Weights of a small image autoencoder: trained on rendered solids tumbling over patterned floors.
Rows from block 9 of the encoder of a small image autoencoder, named by matrix and row number. Rows with one number belong to one neuron. Each number is 128 + 24 x the weight over its row's rms, rounded and kept within 0 to 255. All counts start at 0. Numbers have three digits each. After the name is the row's rms in percent of the matrix's.
After each neuron's rows are labels from the 100 images, of 14976, where the neuron reaches its highest value: "top examples" is what is common among them; "place" is the part of the image that holds the peak. Only what is clearly more common there than usual is listed. The data: rendered solids tumbling over patterned floors.
# fc1: MLP up (encoder.blocks.9.mlp.fc1.weight, 384x96), inputs 0-95
# fc2: MLP down (encoder.blocks.9.mlp.fc2.weight, 96x384, transposed), outputs 0-95

fc1.242 008:133151122156095139082151131169145119131161125127180116166112131113114144155139114115103111147132172079150073143101159173140137064126112131170120102103139117168180126117132115121146115113106136164125118149127109177140142130102128139115124119138111125100137121083147142103104107111129124169
fc2.242 095:140129134129099114125178130123118115152105102133130149104086248112119110130161056144131138116118124117137125121130117119107128182123122156134135107100141093162129126126119132133113111111088094130125097125129130136110150138133122142064128125127162125155112121174129127164126132151122126124
top examples: spring
place: top centre

fc1.17 007:125142130109128125128128163105117180154089133165067059107165126101147122146155160141100138091112089127129130096088131178119134115136111125103108102138144088129131157096120122113131162163136139107091153124168150113132149142120128078120118143119113119133162149130135141137158137137082144154
fc2.17 081:128108110129134119129139098119138144134084122137129118128132174107111115138191075133111128132130109132136178110132110109095128137119125149141126141133124255096131130123118118148137125132101118121133114126130130074090099109099129100131130126126141117104136110138130104142141125110109130111
top examples: spring; cube frame
place: top right

fc1.354 006:128130125125157119096093118103149140117157101149132128122118094141142089123133147099147114141130095070139137126117128157081122212139146055148117163103141138136129145165138115115111107132091125117115134125115117135165142118134128130131101111092122151084132148127104098158121113098089112078
fc2.354 158:140112137129142117118147170124124124110111123136095121114120255102102110128190102141126105126113130137136137120126122094120124099120125203154131130106133104127127126134127145140125119117146107136133110129133133104106133155096124149130126126129108128100124120112131132131095130077125127118
top examples: cube frame; spring
place: top centre

fc1.75 007:126133137117097160128095102135159115105109096109145149097155117121127130143130111156165168121100153089176156093096101152133112168102129110155149149108155197132115111125155107122105158101099113106138092134131108179155140143109128171120128140074088106128148087139126129121119114134121138127
fc2.75 080:115148109129075126122150095133133169067079140124138081117123186128145071120158113118124070121144138137111166131121124118119129082140138124116120124142157054129120128126136133144126128139203105125129123126126129111145092103135126110094129132126120131109142124186124122124113130158137127131
top examples: cube frame
place: top centre

fc1.19 007:124084142125114136130125093151115105136184086131116112139134099102154125104107152150134145161150158085113098118173160061126099141160157133157135168150149124126130151172167132098146100113096132131135087108125151088174124146109128127118132131112129135110149143134175133119134116134141124079
fc2.19 105:111143108129088137136118145131139166080095130137123092108093184134152112139177104129122137122125135146132097131131134132157132150127133115128122120132142136136130126131121137162144131169191073123133152128128130174142099089122125120154127128128170138094117132164134125136130121016136131126
top examples: spring
place: top right

fc1.212 008:137086110137143113164164111108106115147151100122106152190142159093074110131148095139130092130088130132067118126114160129110131154155121149142122078101086120132139142116126121135121180136167135149158137108137146117103138111146127061126151124142106142146129136097130100106136102161138132125
fc2.212 146:116144120127094137129092087132134112163175142117142111138118000146141135126055169120132120151134131137121125134123136142152127113135132090103121125138134160125124128123139118119139136137152138118123137126123125113144133113155131128114130130126091127137123131152121134132151131142137127132
top examples: spring; cube frame
place: top right

fc1.344 007:101113100134073101091138124128114067117140090141122107118095136104143157139135125128090102199164131128176132129127175146117116086114105130116134116129124127143113147111113115068077128135109130157136131139122135101143119087130128139110087154114096146130105113170153133141169150133126138110
fc2.344 103:136116135129113125134175134118144110124158112125123166136098219123113093118210099148126161120109118112135150130128130123159121133125124180140126134088118115137133127127129128157126149141010119115132138131126128087124131125130125142138125128132130130138150133103134126153126126176117125130
top examples: spring
place: top right

fc1.51 006:152135166119082105132067139138146094116145153134082111148114145157128138143154148131170138122140152131146101138115160108111125067112142131117159144165190136155151134146129170139112168179110154101106128130119142100105090147121128136131107137123145128106095103160118123098145102119140124082
fc2.51 091:132137138126160133121113124124130076132158147126150123144107091139155160134087119118145100142157136126134096137129125129114125159136133107116132121146074043131139129135126131112119113087084187141120125127123125142153200148140133126173131136125132141154128142191125150136143127058143131132
top examples: spring
place: top centre

fc1.227 007:148114124116058182134132126141092170106107092099115093116151102182138118131128117098128098085152096149182156144138080154131134122139123127121139112121164151134107133103157123157146151145119109136145150120123119101161087116111128166157140092137104102135132086118153138131100149124154121117
fc2.227 081:139133130128071123136166100133116124145117152132091200166088246126131123133124151129140149119094132134132126131131137136135128125117122158143135124142133101115129129136124128155117120086152139142131133130132130120135109160122123163119126126129205150123117134164130128135151125061141126137
top examples: spring
place: top right